From a checkpoint of a small class-conditioned image flow-matching model: trained on rendered rooms with furniture.
Rows from block 4, named by matrix and row number. Each number is 500 + 25 x the weight over its row's rms, rounded and kept within 0 to 999. All counts start at 0. Numbers have three digits each. After the name is the row's rms in percent of the matrix's.
# ada: adaLN modulation (shift, scale and gate of each sublayer stacked) (model.blocks.4.ada.weight, 768x192), inputs 0-95
ada.611 104:511493477532492490496514479530514480483507526484516493487521519534513552497496476461492483490532514528560510554522538531487512520490520499538546516499500473511485485563462512510516533513489505526518480543491497527502490480494502482521558498557502519494504520487469544478483515552501512481
ada.612 058:477503521409495505533480504487465511523499477513514492496460497497460489514519477496530524523509492490464454467503505480484485524500507533481535486431505524519510513476471515487514513470457512497489489522494453489476489508502498491481518463460483495519459493455474531495506493490498458564
ada.613 080:462499496518522491532497501488478523485494515517549528518496509521508468483486501487539503453498519527499493501478490543511491480492504514502536495517509485498490502482587526508476520529505497518510491514455494516480531458495520458527531526500456495507478478494513540492495509474503504472
ada.614 099:522493491568514494488511497523526472483504534526528489536493524503538496500492499480483493481488550503521545521497469535498487494504485494526493526528501503479487492507541500516510518505512480502533484486434512523530502466503503515512519516528543509472546491526540501487506539503530527441
ada.615 129:525493492491511486478526498542528492482492506500489506529531489517524565481502502492478484500527513537543526539528507499490527547498521488527515519471494493508510487549429499518519519519505504536494492541549529510518504503523492495510514500548521543485520539482443527516489521535490506512
ada.616 109:499482507472470510510495500505507485497498464487488498477543497528478515483479477454506481514509490513503517506524517496452507522491484508480487493460525517522530500497481546532485508448490497484498493500573521496499480504485499503526503490503481491486531511469486481456505473510494490515
ada.617 151:477495509454505499493481516470481508507498483485501503502471497475471445515516502532518516506496484444446467443490507474533477480524472507450472478516492525506489492441534491473495480497496495474489498476496480501497496504494504512486446492432526474515500457510522471493520481476490493518
ada.618 085:481500500490492504491479513469496524506508479489488482497481501478491433493508491513512505504489484451447480449490516475527508470505476502470465489564492500501475511446542494464516467526494512468488494472479478483487504508493486508468460463432514508503479477503535488520497467492500519492
ada.619 136:490483491462527505523485517467491507501488504465531481500469514503461443544531498513536532499489494467457454456508522487506478492502489521466500476464483492513506510451541519451498500460458509465489490487452464491485474507493528483508488504447505479512496485486536539447499500491514483521
ada.620 107:494500504524506505516485516487496498500506524504504488494463491470493447526496513523527514489474500479468485469502478495528488476512465501480481500546491502512471510459558489470503493494479487477490500460431487502486497486492498508488475486465535469513493456528555483484509501483511503483
ada.621 150:462519515481475507505473511468471510510525494485502511494467517461460447488508509519499517516475471455452471458487502456515508450511468499456460462523494499497463504451536474491489458493469488481496530477484472491478508511479502526467462492450499479515458481518516461490510454466506496491
ada.622 098:487478505568511491498511497497501517501475512507515495537463465485526432526499529515494520473512506479467511469474453476529482476488484487497483506540471496457439506448561478522514525506511517489506491473471514495489532469500500529495488495476516489496503495521540503485504507453504509492
ada.623 089:489490534469509504518473516472486498501504511489506501489481516468465427507513523508545508486496489466467459467452491484533461472508490508467478492512511493503504492454563508479490496477492496479469508462494474515483485484479504530482459479453485473526478462529548468464514486459485486493
ada.624 152:486516495591467493502513485520502506496501533524518525509497504514572523504486515506486494481497517557546535550504480541500515501483504493545502509545513499494467511537518506524516505550502490516511506497463515498497510472492515488496531508559505502497494523492510520551483537496523534441
ada.625 122:494498502559515484495514504512513488488485545524532518516490526497543470497486495498521497484490539525510518511475458544526499467514479496518480529542490510507484497489574524530507529517514473510507518484459522513506494466507479472511502531513545485486528497508556486486485529473515523472
ada.626 142:506506493536469507459512488522522490488516534501496515498490507505526533513507500526469484519473523570531540534535482527448514501521508494520497502500482474478500481531496462504502521531529507527521524516442541512557495500500492492493534550544567516480527539513471501513495551512493505472
ada.627 057:509545497448520534520509473494484509509500535490495490521499517494480503477458481492525469513520513496502510506531491522482502487508495499491526522504507537476502482495495541526483532523457551520475522513517506516489456466455502492522508469489469475531477468504497514488507493523489489531
ada.628 107:516499489431539512493502470497511520503491537509539509552512522516438475517469499512553488520490500469491494485526533488500491529527538505511544496446471507511497470486528484495494551478484525529476515522468527581491492469505485489545498540476544518496489458505497531438509519528536478512
ada.629 123:501482489574473517491504483518518497480492535513498489504513517522555554485508496486484493487505534574544523549510519523490499495482517488552519530537498483495488485549498487505547520557505484523527503519470520524509507481508496501513531508564502521497514532488493497539474518539487525456
ada.630 157:474493503491508500505483511480483507506497507508521504494476512475485413501502502514520513500478499470448477449498484491525490473512488499484458494536497499497479500435589507476494490498509490466504511459460496481504495488479513496497472505428539488508501480499561485500500489468504515498
ada.631 194:484498518452514508517490515470478516520498491496518487497479499479459429510505504498539510507480480453451469449504500486519491488519485517463473471506503514492518502441572535481487492480478504469501495468507494489499487490484518485499451490434518472518483463488549484460515483477501502507
ada.632 059:485508491574450459494484515510490497505520494535465521468482482475541527491495532477475516491514474513540517538496518503507499503518436489516464485536511480516531518540479490508497468510536484497521513482519485467479522533529487542483487502548533507467501491502511457499518481496534514453
ada.633 115:516492504488492490493525510524539514499488498521442487480539466503489554494486473518486500507499522502523534522490513516468519509498481505495529500469521482508499497532415494516524486479510490499484500505519510506481517533535489512472514499519473532501528524519444474499474475505461476552
ada.634 138:474494512477520496505489508478487493514496494502536480494474502481478410513498504504531514495482497457447467445486490483528476478516485507479482491509497508502510500433578522490488499487496491478502508480483481499502494489483513502504476504426513478502497475491559494477514496474523511498
ada.635 063:470520500582455508499494511490490510495510494510473508488473499473546534490515507511471506505481505527510505523492458514481508470475473506482467488523503489497463511525438490505514461475498480479504511469453483486509509512504493522456494501530469487505493505529481483562495510475489501492
ada.636 197:499508522435527493528474516478486502521498476507475481496476501460443458492500519509508516522512472454454472455470462454508493476505479505458465474468506517483509491452522508476491471458512501487485502458544485495498491512481518515480449477442471478514486475506505470470518480446490464546
ada.637 123:508520515453473492478498507490501497481489468494439505475516483480483541474514508524473495526497477513507492506476503471504499500506500488514494480456502447478486484523446457503508480500500518514488501518537495472507512546490494507484485525510496517518490528511464449535506481495456488535
ada.638 079:523470506481527512491512492519501500496477522489521501520520500536491562509493491496515496506510508546553505548497501516475493533508522494524540505435507502502511488549468524511482555465496515535510497533501526515490506486522492481533534509570522494496518500520476505454497544525512468528
ada.639 119:467492495541509487519489511481488494510504496504540497481466506482528431524495501496513516479487474457469477467492511509525487489508467502485480490563499517496499523452580510472487479533510490475518505480466483495465492488488531490489501474462514480496489472494550504507509481488509544466
ada.640 065:509475483444458499504523499505523489473487504482452499517535494521475518507502492474459498493532484509496502497552566466492509524481513495478496504456505502515517503505457494505477510494513477538511478546555505480491483509515481497486496463501530520475500528501449505481507484560514488505
ada.641 049:511490496522444455506484516458499479517523454477527507481468534457519482479540495495518500490477470509493521492490473468498496493484481523476490479499516532491481485499527475490484465523515532487522501493473485491529534497498539492456478473502502468514448471444512480526527483475480504486
ada.642 081:493460492551485517526492502493514505481514510407511519501421516494498464515531464475472478494488467501475481478526501475486501489505530508491459495518487507530551501464544468478477495518462533487539475494488529490526476502468493478513456535477556496464457510493534492491493518508476523472
ada.643 090:511452488484487508505504486513517511501481502454497484541492501508508551456499498494480497524507513558516489522523496475464493519506524477490535520431507523520527494515437495528489501485503523546537492530544524499505508516490523479538514539520495532505505526504430519503485518531478455539
ada.644 034:494523489522464466530503498496473521522490504509483510540499473482491509537490499492482505508520521472501512508516513531488511530466520470486526573486506495534431515503468460498471492493496452504500521478445538523477496495499494480543471458511498486480489479514493508508472475542501496529
ada.645 030:474523520533514507517472521496485500496513451513440500466525486458534492501489512511505501496522482478496493500475508460512505490501511485462485525552522473487492511505497484467518453522498543499440489490555488513462501514462490490476477527542452516521502486492493493570508458507484507473
ada.646 049:478508512475514486519477514483490502521529501500559533496494498460468441487518514502554530512501463478472470470489493448515487475499465501481476440476501532499525509469560512491469499460486488471524518473453495514480488504469524538479499459464508480522472459520540506470536493486513501510
ada.647 064:503504444486510466491477510483494489476502484502520498501473467504499517553511519511452478512522461499497483495513538481505496506521511534486516474505475474506514510493480464473498489512502525506530513524553498443504509506508510499545499565511509511494502508527459539509499505501462503512
ada.648 033:450486515520524500517461537457477525501497480489520542460469518486511461521510509516504512501463464474479450479501479493492439500513470502474478463549504526482443519488518495477508485517495474470471509476470457497464515512478508478483463506509515466519461463510527500554505473504527494480
ada.649 069:501519519555505485495542512521514498473482486522499450507487493519560485474486485516518504476519549545499510508512463521515506475473484518491526528564494477496487504488539532531500519519516517524464499500476467444523491493499467490486512560512471496499531512513507500520491530455464520504
ada.650 076:455506516496497512528482504486482500528522487503528524492463510498489456514505481480531490514457471490471475473508513506512485497530500510460475497549520520496530503458566522473459486500503499494546517473471500512486489483468518479502482501466543471491458480473535501485503452471524507494
ada.651 086:508514499483488463526501493504493509525532504505516523500468528516472455502514484518515496529492482497474476468474463521489490484502493516485472485476514477490518488470562483465487487508513454491495543479436522484501476482470505479523475478467538466490454456489532514501494515486490521500
ada.652 031:508474493455531539491532477528499430476485502532541503517487491537460508473490479490505492508487526513503509496539475545483535535474501489532525487448508475474495492501484490519512533453494485517507501498504552478518504483496522501527531494478481470467532511499487511439497529483476476516
ada.653 076:479498549444480518507496501497493489514503468496493479477498510488486439490500478480534499504492509489463490464512485486466496486509479503460517486477505478493531499450557565523525492453489480488483477482520484520496497497474509485480499496460437481513536482484535504458520500465498482544
ada.654 047:494496479505505514506512500486526541488515484441533499517488506504471482508489517481523513540543473483499474500508529475518479522528527493479502475510489503494504474492541535493521510457445529533541499495541489533461458490495479513520495509494503532499413479499506530426510501481545470497
ada.655 037:504510491500540517469559469511518452486481508487500527508549490501482520487494524507471486498531509484535551520479508487507511483459516463524510492502509486484447495526485491526526522479508506533482490533523529478505503496519522510490532483506485514478546530533488500429517508469473500501
ada.656 104:470452497448503496495478504471481507484516510481483498482503501494460440545519462505535500495445470461457479456501541502505517509518500508467491486529502494502493513451572460460480474501479483483515494489482478528482488504488503487478484479447520475490511469504536498458501488505539521490
ada.657 027:534506474508502482475514488511486497474483527529489430520500553512495541490490487489507500501518501492528517524501482491505476509516486506513524488489484521499474480523477478541485528474495502525455473511504512494483539507519469505497532468510486512476527541526478488415520505527494506503
ada.658 053:474510511517481498518472516482484514509526502499485536504484480465495467491525498491541524513464493481485499486452449501517488465484464496496451503550493510472485509472550551492521468498462448491509490460483483491502519477488526461443457429471511468514482481515550505482504489500475541511
ada.659 077:464489513491506520523497530467464507542509477491509469497460514478485457503515506512511515472505485490471467472469484462509476489533497508483460473511517479495495513466538495481469481503506472479515522475493467491495489493480537471493460476460522474524505452480539463537491469464472504481
ada.660 076:469468503509484499523484510452500532508505523511476497505528505486500454518506494496523507488475482463484488477496533496527494490472489511500519481562501500505503518476550527475527471522472473461511482485473488505482487505503529513471474466484444478521494468515551474489504472505499532480
ada.661 099:463513517492471506521473527459467516526520468510478497466469498466487450493512517521511523512463473467455469459475476495519485476494461516470458480502514503499486531459522490476494449472502477452494512451464464480495491508482527499457459496456479470519472475517522467531507477458492521521
ada.662 121:492476512529465523488501498517507489487493514481491502502568498538520565503508509482497485484518519526543529543508551550477508493476496511510559490523503496520495499549432545528512508498499496507499485538531480521488500513529491511495548522549421525501522520520487458508502492524537453501
ada.663 120:443499497508496523514483510469479516504528503500495487475512511489496460503506513522521511502456479478470466473464514511510486482508482504481483470493524488511442521473516475450485459473477483451464503457408462476480507500475526505480494475459460488516466456514523487536513474473538533512
ada.664 039:534492495480574515485521482524561471489501506444503562481523487538464511545502474493482497500502455496521526516505484515483495489516504507520497508473466552485517490522496517509487511473512457504434513493526497473517530475516485508539509523494520527476491513515475533440509514532490503515
ada.665 068:519510521542507462503487517504484494504487495541512480500451522481540460515520497504507508489529488498492488485505474504508513516500480534502482480566490505471512505485574516468494493544496521485495487475508475489496472482496517494500493514486512511505487488510541509531489515479487541474
ada.666 094:518510495533490505494506489504521490513490510476490505533534488535548571495485499468459470483527506534537527546523497506474494487479516478511527501497473539492538480541450509552504514523492517543518477540540510507507489471520489472505523495546443525504534543497451468529495489487501469512
ada.667 046:537458544533488495492474494546496471523508458531527431497453532501534502522516484468466497512514480493507498514477512453511471535480479511493463497486482521490453541499498471497505503513512464506457575479555500520507503509513483524475473464511459513518541486486460493514517471473484544487
ada.668 112:505501483498496538487504479527489508496538533492501469516543538511490538487508462490505468489518484511521504521508547515466530530521546504517553501467489497536490484532451505481491510500469530516474523543442477559492484477482497506519552489518493547509497491546476545515468505538509476489
ada.669 053:472502500545488495515501503497486536504515523504492499503481505461534466508511522499514504509498460467488505490500455494510522499507517496503480476565494492485486497479569482478491497533476507499547504476451498509496496478496518491483485490487478498514442486503543527524528469478515532491
ada.670 057:540516509433567509522517477527488495511495489491504491571473521519447501530492480483490490513479509518496502492511476486504484507555531491510527511439485478481553491496514451548509544507486511584502489528525553510515508491503477473558496519481540527502514500500470471471501511520509494535
ada.671 152:457496504486531521518494526473490496492473491496521507488422497486475459544533508528482551502494485474467450467510473470506481485520457510465472471486491495500521510459526483495498491468513489491518483486497492480515514524514519503484476516460524462500486505497512468471517512461482469525
ada.672 065:542484483483518529502516500521539496483470506489487489537522494520490556507488511494488475514546496520537519535504521491507523510478519498516529520475488505498499497542450505540499526494522526536534512531563538474511499511541494468518515547538481537499553532468459509456500506525510474513
ada.673 129:518504497493512504467503483530509535498531511513480521531542508492509546471495493529508475518512512528514527522494492500496493476496532484515507514485469506491432484520448476498520490501487513537451500511487491524496525492493462530492521480524459552525485489542425522512471503499491494552
ada.674 132:465494515476461498513476522464468512511513468514474511464464504470474460500512519512511512514463476471458473462472464486495480477507458514462446472482516502511484519461512490470475460449507461451494514451458466473492505509469520498458462486452497463517482479507516481528512475457489507523
ada.675 040:463467485490487485524504501506595490488532491493533504489506567455489477529485501477490484509496478498494484492418524474532533535532466489504469518483501544503505497495532451491515519538559512524501515504492544542494507488506490486508503502497494511484460488464508551495501463523533532476
ada.676 089:534478483486472510467519498519513485490488491479504508540515469533488552491507494491472477493542531526527538523539513522490522551487531490507518510468496528500553501535443485516508514484507531550475488530562510484525503518508465537510505478532516511463525536489476515492511531535500487504
ada.677 053:493503526463538495517491514470481506492493469493558476509469528493468425535506499488522503496487478424458480448492501491518483506502474513482497495499499476489525486443559525481509498476494495466511510489494492508497512493489505511519489530436513466507491478502543512455510506479498513505
ada.678 131:487494482465531498526489504465463504524528480472498436486480483489468435484515503519514489512461475467453473449524502498501469504511502518464460468508505515516553506451546500453462472490504496467500535475467473485481456501482516495496476505448488460514500466477533500497510479481529533500
ada.679 047:487530487483476532481491485504534507498469493493502538527527492526473520542499539509488507498505516511521507517525490561487476499515497513542518516449500469466499495519490537509526526471501466503503489511479527518483533483548513444506513512493496490489478539494503499428481525507534490511
ada.680 079:479479498553495512482475520479522525512489506494546506536469525485527477496519519532484516486507531497498503500464484478523500503484444498510464484554468521485462483483566522495519490544494475497532529481486533514530515485501500515492469508501541492484479496485540460480477507461492510469
ada.681 051:498493521505487499517482508485479484511500510495515487471463544496494444543492503511532506513503479474472482471493479512510514463517495486467492500532462495475512513457555513464519489515535465506495509487467492533495508477471484562504481480475512498511524491536521504493509478474511506508
ada.682 043:555527471481583437525491477501515509510514502523448482516501453511492483498544506497471500503514514491498503496495497478478509499513518468490486480481493509475513502500509447511493522493547503490470490511482516482509447517516532475541491484498504534474519510513496537515523491506484485467
ada.683 065:509539542481514490489493471524476522499542518521523493523515445532511533443529474502515506507532531501514480513517509497481498473501540534530514472503508490478517469520469487486502512529508495517507529534508498551534530491493513520508541507521473575517491531477426492531516508492551465500
ada.684 115:453489492461475518514494520478508476506489500488538499464457506500465452513496527492495528495512499476454461454507503474516491471500466511455475474506498513522527510444534508497475490471505459476499484505521475492493514513488522514495488507445515464495494509467534476505514475462486456523
ada.685 048:528465502448545496483518493520493476479514508489507538487531505503439476470506487497511484506459491468479486476491533536535510474529512478500498484483518490504526480490511463505515504484490495501500469519481508517473506485490501488533518554477535493478550489478512482432519468528496517494
ada.686 052:511496493468489489511490499516474487490489548513554519526542463522451498498491501477518472473499537521503521500481508530491513492489514468502565530451498498494527478504503535536476507457469488524507487509499523513511465482497490483524526541486508495490531487520510500423500535561509486497
ada.687 084:495466506526503506496505493517515491503505490492512492505530510530515562526504506476512503504501500523543517546495522555444487498483507503523553504469516492486507496548450535532507517480504492526486485536491492502467507493523527509515562492553433500505506515504454511468504513492506464500
ada.688 076:525509499420506496479511499520479493494506507493524497496525536529433465481507480499558488489484520491490479486490498523523468476584492508484527501451510505517538479494535535501491532457473505502511493511466496503507479468488495474516500529476555492495521473502542525450513541510519475504
ada.689 081:538479507468457497481514500511496461502492467508455481467518486507508529525496506470463491497532494516503507503542517502465544518482485509469480514470513473503539509513428537518510480466503503503500488518589504484492483513511520527478492509507477501484517550478467490513507476507478486520
ada.690 093:483527519476516509495506506499491501506509495501537500522434479466476443466504529520528507518499510478460503460483453495519513472515471496487459489498509493490474483450559507493487515479517489514516528482497511493519513489498498491480466470458522467520490438508508485445517493457467497515
ada.691 078:500540494542513518537506520491501483510508517521460485498450532495540500509519502510477512490500500500499497504506473517493570505423477519482492502552509490516472512493479485491523492510528505480468476482495493458467452517517496507463502486496446506514491471475475522522492474499475522519
ada.692 202:467474486495480474523500493488494474491508478498543504462485515525489515510514480449477507500508472509503466502545547491468499553482504515495489471474520480525533520504476523468483506473501465488552490521505485512488473516472535502496532491504499469471493518465483524480512484512515518476
ada.693 056:509513501412443472495478484497466534513514518549503519483552524540481494474513490485496476496494487489498477491525499534483489484521550497497505505481522511538558490504498541473467498497471516482483510525472483500483457489440510496529531491488526499509478505475515516557497501528522529481
ada.694 053:497518514520413487477479524459469482494523516520476503460501481503527486517493533484473505488506490491491518492491509497487524457495477492485460450562500475512449500499498446501500454526474503518521487486520485465502505537484502549451475534496496509487491513504509454554517472482534543499
ada.695 063:477507493533470493484494529496502532509495542517450511476500477478489496487507523515528528510483491471510527512497469520506511473484455500491454493524484485501454502512509495485478476485504493469561515469430525446512526491532539468464483476503561481508483502492545448493522479479472489498
ada.696 080:473491488600496480512504511493528487514496516498522531511439487503524500535534483514503513498474503522510492515533468529499497511509494503515485534516509536488521510511519489478466510499532468487545503473431522564526472503493512505510482503515547445484503489472544489500497525486497538467
ada.697 072:467504480467501503506490479494509478485498478498495520480581469542475525457476479464511494501496492502495495496482564506490470536486523468524525490467513479504507483502467516469500492488522520461474471501481500485498526487499525483508527550492487515483504508493489492505489482534560507523
ada.698 036:483504523545518539555488521477507482516526503479535519481445525447516485503522477507491497505466458481502474499499471486528495529522501505481472504560502519505489544498520500479499473540531464487468529482503483492506470499484533521489488484519441499513487483526506466547491464474522544470
ada.699 065:492495497482506461485494502492505471518500469511508532487498447497481499451483490474500491512536484477513515503529491459467469512457488497487503502491499534494527488513480501516481497503445502499491489497499500498494472508467468516553495484513510521459479474517494508501477453517512464472
ada.700 047:510522488551535510509475519494475491506500443503486533477471481495549489485496507498506510457487475499493464499487444453502483489569509480475487495537513523511537487494514471507447466527515546506516486511537467531454481498486483486497475469534489490500532508480499496549513481479456495484
ada.701 050:546503507478514515472532501517496505487501477497515479519470500514504562475507496522466496511520528531526490525511469479497520505506513502494521467456487491475510475527433520504517532464498534539517493530523484503517521517497491516518509499540493516500527511498448513471501560491481454538
ada.702 047:508515475482471518494497500503548427498533424528498518484538490494478498510500487491502485523444454493495500491479538527506482551518526482503489491498515515506549450497523465462466473527482513507496504519517554498523536511496518540471504462495539523485458513484493502508514465491497527473
ada.703 047:486550515504530514505501500501473521538516517523488477490523514486490510475509480479485485493464453484502486500504528527512533519456507511522472491479479505564522515502511506489526489510514493489513564499456529545503464489472494469495500481504490506516475494488506483509492479518543535485
ada.704 093:469510521454516508507518500495490501510504484516496463493537509492474451517488529471549512505513471465476496466493529487520477481499470511497485491514521522508522477464555562485492500474506492456491497481486495478486467492490509510500487476457490464525505486472563485479543461484523516503
ada.705 101:480468477487516492541480507476488507499487505477568493511468515490489441476508453500491512489488452476460458460514518490527454514484518501465509469517494496519502505449549503452487503505484506491524499511503470495499476511496514474512496519462503481513463477492526509496496491497485505498
ada.706 105:510478494528522497481518486519483491469487514498476459517510525501512569494537493500473489499477518515542522540515525531455539526511529479517528494479511451508485493547433463487477523487513503509519507530443516489494520523534494474523542522542535517494510518507459519486514538557527498508
ada.707 094:493489492545454495496501481521515497484507524502504504473498489515530564494502491479469493501516509527538523544492518512472483527471502507521518495494507490504496505548427498503481509500495470501517497525508477532518517503509501521485552481562464501496512528513439494515498509520522483498
ada.708 096:522505507485492488497481504495493501532504509489532457503478522473497447514504499495493494477491469477475506472486515456535503491521511474492501501568477504475479508467561490512524498536490525521483512502549505521468502498505499537479487462470524508501471481491542502472519461507528525481
ada.709 084:527491494548483502500503500509522484502504459544473505502533475525561557454495488498483484508514522526541545539491501528470510520455514493524527511498510498482537522542427490519525494512489504504494496496497494486483497511523491510486518530551453526489514527511469524565483515513483530507
ada.710 058:531496489485540505514503490491509508488468489542539513550505486530463489492509494489518497477530544522494520496500473535498470488514520488487567526446509534550536487490534557543479553481468546517502485534467514541486494486520464454567543479497494503502476470488507546455490521510484453532
ada.711 099:543477498518517512455509474526532529499520524465455503513529515508508546479502462524521470503501530520533544531532527520492506517512486510518534545512477501530520485538449503505504524523456532515469530519444545524489501517499457498522512516536571512490504506483500526490462509560532502485
ada.712 113:495498481507541477472513500498508508518478529515584494534490526491506488484503509524500503481503504499517490506510530498544481502506517498523524485551489501523513481508565512472495528558505517523536514535464497520493507473516522491512539501510572518490483501493533529472497521508513505464
ada.713 050:526476501444506522462527470532524493493490536500501492546533544493447528494484466505494481507515513502519519508514515517500516502484537486524521522445474499525466485519474493514467527474488531548521522531505539540453460489504498500536526513498534510483489516457479515423482504526524507513
ada.714 093:475530508477506501513501502493488511504524532537496478487464503478482457487510507521527507499475513482483471475469446505518477469505506526466482481511482492523524504471549477478445486493497482488475524486451468484479520493492501499486505502459500469528451481498536512509491494486512475517
ada.715 072:497541494471460501474494490525489528510494503547480525506509478522485535473523495525502504521497517528512530520540509488482513548548504494498476506449495509494464493522458489535508511473491474536541507520520561531561522499507487496483509484521526517502510546509460475465522528502468464520
ada.716 042:477503526486513515496517504490492489525527482449504492483479516460515491476505487510506510499487444490493472493475543431498453499532498498473493474527513524504510502502509496465474474531460502491494501494540456518560518524476500534483467457534478482512467460506487462581513487497481498493
ada.717 083:509517513494486502504513495530492472488486489531486509491499478527505547537511477482488485501524538526540522537520479552464495547501519524519521519461518495508550500541460554520555511476527484526533522527534510529498465492508521478516530507530483498480546538465469511482495531508512497498
ada.718 166:544514492511510490460540476538526517495493531494478489520512500496525549454480486531476483498516526521542540538506515506489524527502518493531527519515485506480455483548450490518502530543517532539485519544466515524517524497512475520506533506540528533499511514537455524509473515527507504484
ada.719 078:475512497484508505500491494462491526489501516481547518480496459519477445496504497515527510496443526475467486475505476495510470472500521504496493489487481501513526518472564481466482504480541493485485510459447481516516474493471501508492488489466508465532481475495521481463535498483551516494
ada.720 085:494506492537490511476517486511536498480481520478493508530518495517518562489492504484481498496512522517547538548548544535493509540498499484523520517500504507524522493558441503532534518506514518525533465530523529497517520498525485498514522529551519532487521524473467510487492506533505471480
ada.721 072:521456512479496509478518487534537470493482514496488505525540500528491556505504487496475475498503519526534535533513528505463520542497510480526528524495498483510506485537453488534480533512508499525492480535546547544507523499508495517518530505541528524490535536478478499491485533526482465520
ada.722 103:487497518467520525504466528471495508522483494514500488507532466496476451513509508513562508507451501474463508468455467510506482473521472490495478514468506534494477514459542508505515484450488502445484498424508506516489476491503505499489439492457488490520510450510554456465514502485506523527
ada.723 062:499536485581501476511495505480452487527494491515528488503460543462544490509512517482487511499486497464520493517495452523520492511490474513509498477570486492466505510502548520513517485528492444519565501495487498487512522486519523494496498452518476463476503479500542517481498478473506511471
ada.724 043:502564467495528499502461512507497512483491490494514521503497536527501520496479487522502516511534510504522510514511508487508452488518526500492506462493492507498577493522460497474534494492551520507463508525505498522554515507476478503517499566512507527492525515483498515531489512482488455502
ada.725 108:497498489458500502509489536440467500511490485474489515467485483488477447540498529500519508501474476450458477456508533474534501509498473509459486515531485493515531523454522509472478462501481490444501489471517494426466491522525502508487458493452531477494480477521547477498509470505496501511
ada.726 068:506524484465480476490490492507478512499524481495492494509558530546476555466496481478486470475522500539533527533504510533477503511477557484514536519445496474525542474543459495523474501479479474548505480534537507509489508476506486526503555509530470541492490513495460549526495468508488471504
ada.727 040:508485486473530495488518482541478518474482533474532512502497494520437469534510484514520516504500506466486530480492468538494511507503501487493525487467500515509498481475521499500482532438512504530540513520491529533479519496525482497514525485448555464497524519521528521415518499501577466532
ada.728 125:455511507460480499524472512451449491501514480504490505462506479489452449506493490487513517501487469448461472452493532499500472477483467510471483463504536494522476518463525514450470485466506486437478514474452453487486485515462527502485492460447497460515476464502550494500513468491527495504
ada.729 121:493500484547499503498513487526513487478491527488473534501503486500523578503496500509491501505540511539549530552503486504479510497473513481511538518501504505495474486551451452514519519511505487531487488531465503515501541490487490483511544484561504499490507537535452495527477511486499471511
ada.730 060:475503484486498474460518495504514487500511476525475553507494518524498495501509533500501486466518521516493509495462516562513482464537453516484539499501504514555469492493504482514460492502488550505518496521443499454501508475558463524505528571496510495460511510490494499500473503483494460500
ada.731 047:509487492538437484476519515495508525481522502500462476470498519479531535481524489480457493504525508511505486502514545475516509460454511523487492464544503454493484509512450500501544457518479524493553482509526481471527485527516519534438497538513417518502539531500502474545487478492516524480
ada.732 036:500528451498521498492545523497493508481484491493483529494492489464508502510485535523451501492461521480496520489521491533515494495459487487532477505493495475445573526504494477513551479500493439488508530513469480466484520502461482500487508557494515493532474522494508536493486511528499559497
ada.733 115:501483486537468475491525469533504487510489521492490468508518513505526556527500491473456485495522483534546521544525521512498518561490528480535518524480489496506517512555462495526507514509506500537564496527522527520517518490514492513500532499548495521472504533464466536514505516522497536477
ada.734 081:509473506529459532519491501483479482501522501522525523492483503488506488486470494489537483491475499508507487504532476525496515496463495532504506482522503513494496521501539532471485508500486473475447516482450461517488434487445529492510504489496487464499521468501524508478467507520529540471
ada.735 082:459461512478485502492475505462484497502503493484543472479493535476496437533514502513501508509451466463460496461479545485504458489499479513482479466543513507498488485451559514469491483509477475470498516505479466511491490508483537512473499507447524478512494496506540474489515484487525517491
ada.736 060:479485510577449530538474495472504513507509513467482497529503495496535508509486501497521493501474508507512493518477472533497519472528467490514514491543497527527446535523516479522494470520474481488493509456455451533450494499530462513497489475514451489510462489498513471531492492502537518474
ada.737 050:502474488535422494486476484483469510504509449515486491486514523477533467452491530491494480503459502496483494485526554507502474496517485504507489489554509496508533511484518531497488482521490464497511527482470502496520495524442507459502470536488490494491531507513531441533490503522501523455
ada.738 063:460532511513504506510489521467475511502515511518535523461460519495500435501509516501538518496474486468462451460491499496530477497508479510481474449501504513503510498462547498460488489480496483458492463468447456484515507494514510480467481480465499473512469461493540486486510497467503528494
ada.739 049:505479495428501494465524495528520477490487476501553467531508505516467485488513496501491491488537499508486510488539517480477513515495517504483535495463492487509533479485488495527486543501521509542525497572523504491494501510513498529514556501496532537484531528472472532459506496504514458489
ada.740 117:504486494522521521509501494483528495500459504505535469509533527527524508528462479517514505470483522490534490516476560506527495523483523515542543505511502492493541505545494528493523520533487522473515480526472498514494496517518518454521516512530520512501486506509539511537504543539484485458
ada.741 083:482511470536490499506509503506502482506507524486460498486507506505519563519508516492424498500514531540527525534485519516450487522476500489504507511472502480504508514534437481522494498490517521501542517519483511490509507525521467514513528509531464506490491519461466522552474523529510501533
ada.742 063:507494494493522503455520509485509493480508535490536483492455505464496455492508479540501515499473458463466471464513514474524527486513503517484450475552496478488489494458545477441506502504505499474510534505466491515503499508486535513494482499462600496500489484516532525484516483493477534468
ada.743 056:512525495480437509473467511499495539491512488510494520474511541485506503474511450508504489508496484500504506507464501479484506503502491530491487458479513496455527458504487521490497516474493514459533519492484479509517451502477545485474518498496530481529518523516502551497499505495461490498
ada.744 065:509468490518457489468523488530504491486483529476498483489518514518491561474476502490476488495507517533550547540533533494482529508505508467530482527459517509503516499547463505530496514470528512514512498525512538521509518491478477496513534478539563474471534533456485483460509497547514484485
ada.745 082:548498508431530499511504495510517488492487480500516459506509520514491444507483497497524502487520494485476463468486522493538473511514526503503529489518512492511536497462556520485511515529515513493470483514538479514483481489517499491530499522462525508503495491495543537515512510522508516517
ada.746 075:543497501515496511475505466526520491505467531532459514536531480508515556477480491503488493509515544509546547544501501530484510499486520492542519550487496525519524493551449520526508543487497534521526496507530549495520507505524474499520495487541532508493553519497475463462495539520488484508
ada.747 103:481478485544439452486504493500484486484528497506503496465507526499517513484498467489481479495482499499521500513530544514476500536483501518519488476521516476513479528528480488451472493533497437479503526520383464544510492504469501498467538478524535496493493511513501531553488487519509533449